From a checkpoint of a small contrastive audio-text model.
Model: 3.36M parameters, encoder activation relu, encoder depths [12], encoder widths [256], text encoder width 128, text encoder layers 8, text encoder norm layernorm, text encoder activation swiglu.
Training: normuon at rate 0.019, 10700 steps, batches of 256.
Rows from block 3 of the text encoder of a small contrastive audio-text model, named by matrix and row number. Rows with one number belong to one neuron. Each number is 128 + 24 x the weight over its row's rms, rounded and kept within 0 to 255. All counts start at 0. Numbers have three digits each. After the name is the row's rms in percent of the matrix's.
After each neuron's rows are labels from the 100 texts, of 14848, where the neuron reaches its largest size: "fires on" is the input token at the peak. Only what is clearly more common there than usual is listed. The data: single English command words and digits, spoken by a formant synthesiser in many voices. In brackets: how many of the 100.
# gate: MLP gate (text_encoder.blocks.3.mlp.gate.weight, 336x128), inputs 64-127
# fc1: MLP up (text_encoder.blocks.3.mlp.fc1.weight, 336x128), inputs 64-127
# fc2: MLP down (text_encoder.blocks.3.mlp.fc2.weight, 128x336, transposed), outputs 64-127

gate.292 116:072143160112098138104116092148118165159119176150107122120119182152139126145137089139134146148172171137132130142106100133123154123154094135090132136097092089151078167117138137099114152116132102
fc1.292 113:168131100135148107162143170102138109112141086105146141145132071096096132131106163118122098089111090143132122124167148118141100118071152117159144116166162156103183103129100113156142126127142153
fc2.292 065:152088104129136127171136156099132081151143079141130097115146075123112179115114151135097142085092095151126108143175145108122112141144134156127105110162176179147155104135094112131156131143116162
fires on: "next" (43); "push" (30); "down" (27)

gate.71 063:145170164118122122132146074144154097132153123139162090134146136157153092110138114137134172103116109131140172106107119115128108060110157111167164138082134103114136091143138125153099102150131142
fc1.71 063:159185190127129144139137108147138097122149114104136122159134148165114120132120144139108129112120092108108154124125146161135119130092164124165184132111131144128158108134112125150073099140113145
fc2.71 031:119138119117094149156146127118137126170095158122105103127129165123166147146104126105136139130141145083107139179095116102169146143132164089139121145138134090099145133135132151150134157128087079
fires on: "forward" (100)

gate.81 071:131162162107166107094120117101078107136165155089113135144160143171142136112174095136141131128141108157112116145132094094142149071154103144109088102093140133145085139121102132143131124146098131
fc1.81 118:127168130129147153167157116144121169088113105110097139159114166172103141125118148125067120099110123157139160147092128119107120164121146137120143148180125165149155127123073098117139144152109118
fc2.81 009:118131132123136143178139128140101134111127144121101138118094191157127130129102126148148119098113179137153109145113134100191092164187128111118132130145124119099155072131111141116161139128069125
fires on: "change" (51); "two" (49)

gate.189 088:120146129117138097109140152140132134141167129113120152128163098180148124102176125141127141150159103144135114194141117124170115084167110158128133096079108119145089154129123134154114122120135106
fc1.189 089:084115111141160124131138140167168110117093126120103111166117140179081105075138107146141145153165137144145108137121127101142090151155093147120106173150121143135142125109099092112168103131104136
fc2.189 009:100145083124138123124155143145122127147120121148138122082108140116118166102145135122120163120118161102139104116108135110174106164147130115138118132122120117107134097126131109124173101087086145
fires on: "<end>" (100)

gate.241 106:112138114111119100168130076074133156127122144139112143127102109137136145119124091119144120135142134198124130121122163070149110157102084121137136129107152151147149146117165114091091103129160099
fc1.241 099:111115112132115123182131089084113144125128155137109156120075103120130154108125120102133094134116141190132115114140147082143116169114080127156157133096163142150152120124170109069105106139155103
fc2.241 053:134164117109129102165138115123140162108106128151112123147101120124166161088115083129114125140140159105117079143090132073160133153082107108136132137146125179109144108130168111120103109181152167
fires on: "<end>" (100)

gate.106 073:141143147094123080105113106135125113139193126102133134157169118151157144114153140160128133158136131131118127142115102117134127080152151151106158105053105130128072134128114166147145125132146137
fc1.106 059:091105146140189088140132168160093087084097126090119114158140141148103134094140149141090091156161138118128102153123140118123163167142094125117097190183136110135109102101122096124151134150115101
fc2.106 014:097095145127120177139170110125091110144124132110130153108120146127108174142164147139134110124162194087164146129080136101177134144135145152156104127082113090114134123137124117151134127083061130
fires on: "forward" (100)

gate.123 085:085109171115119120063094083123136126136138172135114124121137148162167107142157084161151137155159167105127115128124128134113151123150119091109124155093092074139109149112149167093109122138142123
fc1.123 078:107115147122131158081116088124116115141138169149140128106122158138151131123150084120171145169135155117099098140109146154122147130158110119105118149106099073143083130126165159093116132131122102
fc2.123 024:083156163102120115108141130143109142095107166103129149107120205155173091158134128117161115154169154119124144128115101150150143129130112114133113141107077087123127131118154147109101099090107116
fires on: "next" (100)

gate.10 076:112108154137122168143169134098148146115091098162095124125115133187076138110146086127154160136129112154138145164114132105097133123135115141084118149099134166164098154153089149139140110126138111
fc1.10 062:091164132127163156116169160158121107099098115119127176165141105153115146127115119127102060165126149148125158128114123109144104143124117129140128160139125132150149128098112096144095128139109088
fc2.10 012:093135152087134139136107106138072133127120081123141183106121154112109136162161159093129140095138138122090116113105150116167119170162116075118146145117073122125140129156135127084123103125087129
fires on: "<end>" (100)

gate.237 183:114148114088123101085109110130161134138121112115125128163126128170140156100151114102127163148144100191107136101120111126149114123072161127129095123172098121108130162157134115161147112176176129
fc1.237 168:104142107087122112097110117138169132132125101105138126153125143161144165104144114103122155149138100194108131107127118124140108131063152125121098120169098137105133166159141109160154111174166134
fc2.237 204:076143120075130134120126123144146139153123125123137108162116148140127164105150123099146152149136115193142145104170129109144090134049161129148114115139115112089120158108123131165131107177203119
fires on: "<end>" (100)

gate.87 081:093171133141144111127148174150134154115131090133150120149159106198124153063154089106158153159140123131103116165120120087102148096146104146115113153103114139158110169138121138119123114121130090
fc1.87 133:119156127117147153133172155160122163127110098119126125153126123188094131142116115108154134142099126159145126168105116128107128155097128159145119152167125158159152155134072127102121127110092125
fc2.87 016:130181155114153107156106150120145140134123109112117114128118127112103140124131143114150132152146126150135141145077147096144113097137096115133071113104113115122159107105150164134146099085094143
fires on: "seven" (100)

gate.16 075:109148141111130087119124111139078137133155129133144142143163104167138160101188121136147167144161129148097139175121092116150145067116122129102129124088138138170120143138125168161117171117113121
fc1.16 117:095148122149145149155159119119127123112108120118069138154106151171097097103125133114077125137156119136109142117118143092118129163153092125112115174185131150147135119119063091138157129145114124
fc2.16 012:112159133125144137162138130120136127122134122138126146112126133170065124170106190109140121139160134085113072150144186068164129148147092114145111132093126115111145120125094164094149110131063114
fires on: "<end>" (100)

gate.49 089:166173157107107126168141091136149074130136128099137113168135158153141107120121125135121148112125096107141159110112124129132092091104184105153172115105127115111162105142120142153102098137145152
fc1.49 076:147162182113112131147148086154138074121122123085168110164139147164101132110117129156109150132116119100138157101104156146138107113107179129148172130133111132098150102127123141142110107131130129
fc2.49 078:109125135118111144134140141129129120165144190145104104109154172098161150148113084112133152132143158064126139174106119109171153143123174102121134122129145086093121146135129144160157152104112094
fires on: "forward" (100)

gate.171 142:135095160098147151069099118161137134121144144127143118144141097125121127103136157173126075139099136137122126116135125090136109118121122162120137129089164176105113112121071125120134102147125135
fc1.171 133:152089161097146155088096106150147135127132144123154125136124102098112113103144164158126056127084149129115142116150136097129121145110115161125131126093157172091123119118068120120139108140131131
fc2.171 222:138107129115156144109130132157156126142134120114122124135093122103121098121160155132141045137100135171133160121157144081132111140111099143121112101082165171106140139095106100126132115130104098
fires on: "<end>" (100)

gate.63 112:130112106153107147139136103121121149119161092140170117136112130160100123115164140090128172118102084133142186131100140112121141131162090077138132084112140138140131132120147117114118145122127088
fc1.63 102:159108101138093154150139117122109141122147101149164106137108151136099120112166136094131173132093092113137186124118154133138137125156101083146137095126133148127140144103139111112097149128125106
fc2.63 173:125125146115116113102128104126145084143100100132117109163124116119097114120143151125138154093122102065133184146107175154124120146137077107110139111154187149115172156116136111140135125096124072
fires on: "seven" (54)

gate.50 093:165125145105110133146105093157173085122124140125137092097128140094120103128158104094136114132151126195096128176102129123145133115123118144135120102163071145154093138153111142128147136108101084
fc1.50 090:086120127142169109123135147109106204100148125120128170164138092173151149111111126147124174130135131051175120116124109111101139119149129117100121161077166108103152124077138127133128130136147156
fc2.50 064:088121123144159114141147125104136148147103138130126111118149095157123171116120116160143209147115113088172079110105143078111128137164134147140122117103169121090118157088150140139130134085150122
fires on: "go" (100)

gate.17 080:083106189115127148064122092120116117141137162134141132111149146142153108128157099147169137163146149098099113128140129125109154120140121076114135168093102072127084133132148165090118112122122112
fc1.17 069:096099160115113163081116092146085119133154144158116144090132124158153121127123093128170128179123168114106135122116154153122159135119133113112148156109107092140092124117188157093113114140123093
fc2.17 026:134141153161100137104130162160122159100091140143123155113111184137119118172107114141120130180153135131120119126122126117153133132155113118150106155128100093103128119156154171123105059095123122
fires on: "next" (100)

gate.250 083:139180168121107131142144093129152077113113131100134089162144157184126095116117117142117172101129104118152150116095130114144084113109176102164138141106112136122163108148108144158101091147116154
fc1.250 083:103076100135149128104122181110102188113145117161111157112120085077146149115140146117146083132132159153121110145139117120117157147151076134110086131124138126148092161122140122102163151114133110
fc2.250 101:148126130144166120120120105128135137086122070100167151134100081164072116115147146131159109128108121209126095085146129139094116125143069151140108133136121169169120120112134104102117096158138154
fires on: "forward" (100)

gate.272 076:127124138129108130146163112130118112119132092132157122156117124178112131111143099104148176132132081140130171179124132136122139121136095128127114098125140161142113137103126123110114130092123099
fc1.272 054:137146159120164138113098126126108138123147158119125138119150129103122135161138137171118077112125184130103068107126093146108116114114176148108154147094149114130147119140124143110130113147140151
fc2.272 038:134124111125122146165131144156121168130159142102119135110130124140158141136155116119091104158135152210129093117142085123132121111115149141132123162105077127117097100130123150128112107150107189
fires on: "seven" (54)

gate.129 117:106112151144115166111096111104130131143108159131122104106119153166118116104179085134149132165135192116117116141118126133127180117153112117092123144109105096157085189127142170079121127126104106
fc1.129 094:169114110151155151170125172107137106087132098102156099138115082103086152082142140096134122115111107142113108126154117093125093099084164133144126128140162180109176111132120156137156117149145147
fc2.129 034:145100109143132137165131128084134091167141098141150088128101070157095188116114137131104124116129122125164112178162141109122099155136154112121118107138153162168113116122085114101142153149111153
fires on: "next" (53); "push" (47)

gate.0 089:135139138120132081108153146150124147114138135119136137141177091185117128098185094117141152150148133127124116180090102091125134098143115118106080126084090133151115146155102131133148139123147057
fc1.0 083:113113111128135134133150138141155154134080126139151128128102085150063129118133097120121131155101144126162104149116127126140151127150100157125087130151132141152154165135108106120158127111121082
fc2.0 036:099125126099128119185125155146102171124107115094085123139143106143135133090132115146141134121124177132106113149130106119140097106168143105096132149085144157088108130148114139145136144119121118
fires on: "seven" (100)

gate.144 095:147115148103096111121095118144157080140127134123157121105136124115127116140182104115143096120166135183108125190108114117142131126125100149148089117150063116154107142148123138116163149105116086
fc1.144 087:112121117147163132128147128111093191105156124130125136165136103173121169095087130163145173135126119068169117103114119132103130130139141130104143137062178134097167105087147143131115117138158159
fc2.144 080:081155111151131112148147153114117144148134147112103107130149099144153181123136126152114205133136112078168103102132130070117128114174147131139114139103183136109124133079171148148101128099146133
fires on: "go" (100)

gate.93 065:138113130105114099106130126130136151132144138129142127155173087142141121122137090130176161125135126152104096175088103075109092080106123134096123089095124140137105139170111164148119114149161122
fc1.93 063:091135129148126135142147134159135150109092100121158123197157142125093145098125132139141100145129131136127122186130125119110115162105125152105146151156096161145144131128121115093135137145128107
fc2.93 013:069123106160129152142158111149127114114146137115125103124124151138103143135126135137133138111131150119141052116124109138164143131152129093120126137145147140110197126159131155130160120118112169
fires on: "forward" (100)

gate.283 086:147110145115097116137092133166161086129135130116144127108140129105135120128165124095157093135165138188079117179105116134145133135127092138135128111137060120169104143146125142129170132099109090
fc1.283 082:078128111168160125119136119114112189108143141130115133158131095164112146102106128151112187137131131061187118105142102126125131096144137128108123139087186130094167115093134132122114114131145157
fc2.283 066:082138132147149110139161156098122123152136150112080117115147102137143165129125134139141207135141102075164104114123140067117123112172139129133125108099185130093127132080160133148117124091147140
fires on: "go" (100)

gate.295 091:125173136144169111114173155126135116100144105155103127161120116195115097107141095143124144145156090153133127141141113077133122115153101149110097145118128118135106157156091112120119099107101128
fc1.295 111:091147128141168151145160138120127115123077102146091094145126136162091098093122107122117133140133120151142126106158126113140104151133088110139108164166125137143129117135106114112129104113123127
fc2.295 012:099160097166164138156140120161122076129109127163127136156100090140106178124118147126134112119135124126117126155128119125173107134134102159105115089124121124128152094089140144145132104111086170
fires on: "<end>" (100)

gate.252 074:087137160121151087137122114129115087114164136093106113125180133162149135122176122132128144137181135145085118167141123084120110139148123107085124122083127094146104132139137145115112127122137106
fc1.252 083:112143120143135134179138116134141151086114101084093127175121176182087136110142150105118123140152126122124151161104150109115111167124078126098090140185110152149163133106101109116177148121123144
fc2.252 010:104095146133116102161143144136084108117098144134124111115118143159074194144115139137109127087122138130114119132127159103182115129145102120152109138117153124117148081151119125155178082144103106
fires on: "go" (100)

gate.268 115:117109144158124105070121147128131115102121122095151116118140138137146125117137149082156120137127151104135121110128140126109129129104162075150124130119082090186148104149148172131130074148123114
fc1.268 114:133148117098135138180130110110122139163118131156118133139118119122116133134130115162106140119131111144120140151126116145148130120152108183116130122130165147067102145107111076132125180086128146
fc2.268 093:119109107170112114139114099105121118138147100119129123115149098157096148116100152086128141148139100135120106137150135095136107089143169083109141103129141165157124136122149156086158140167163141
fires on: "weather" (100)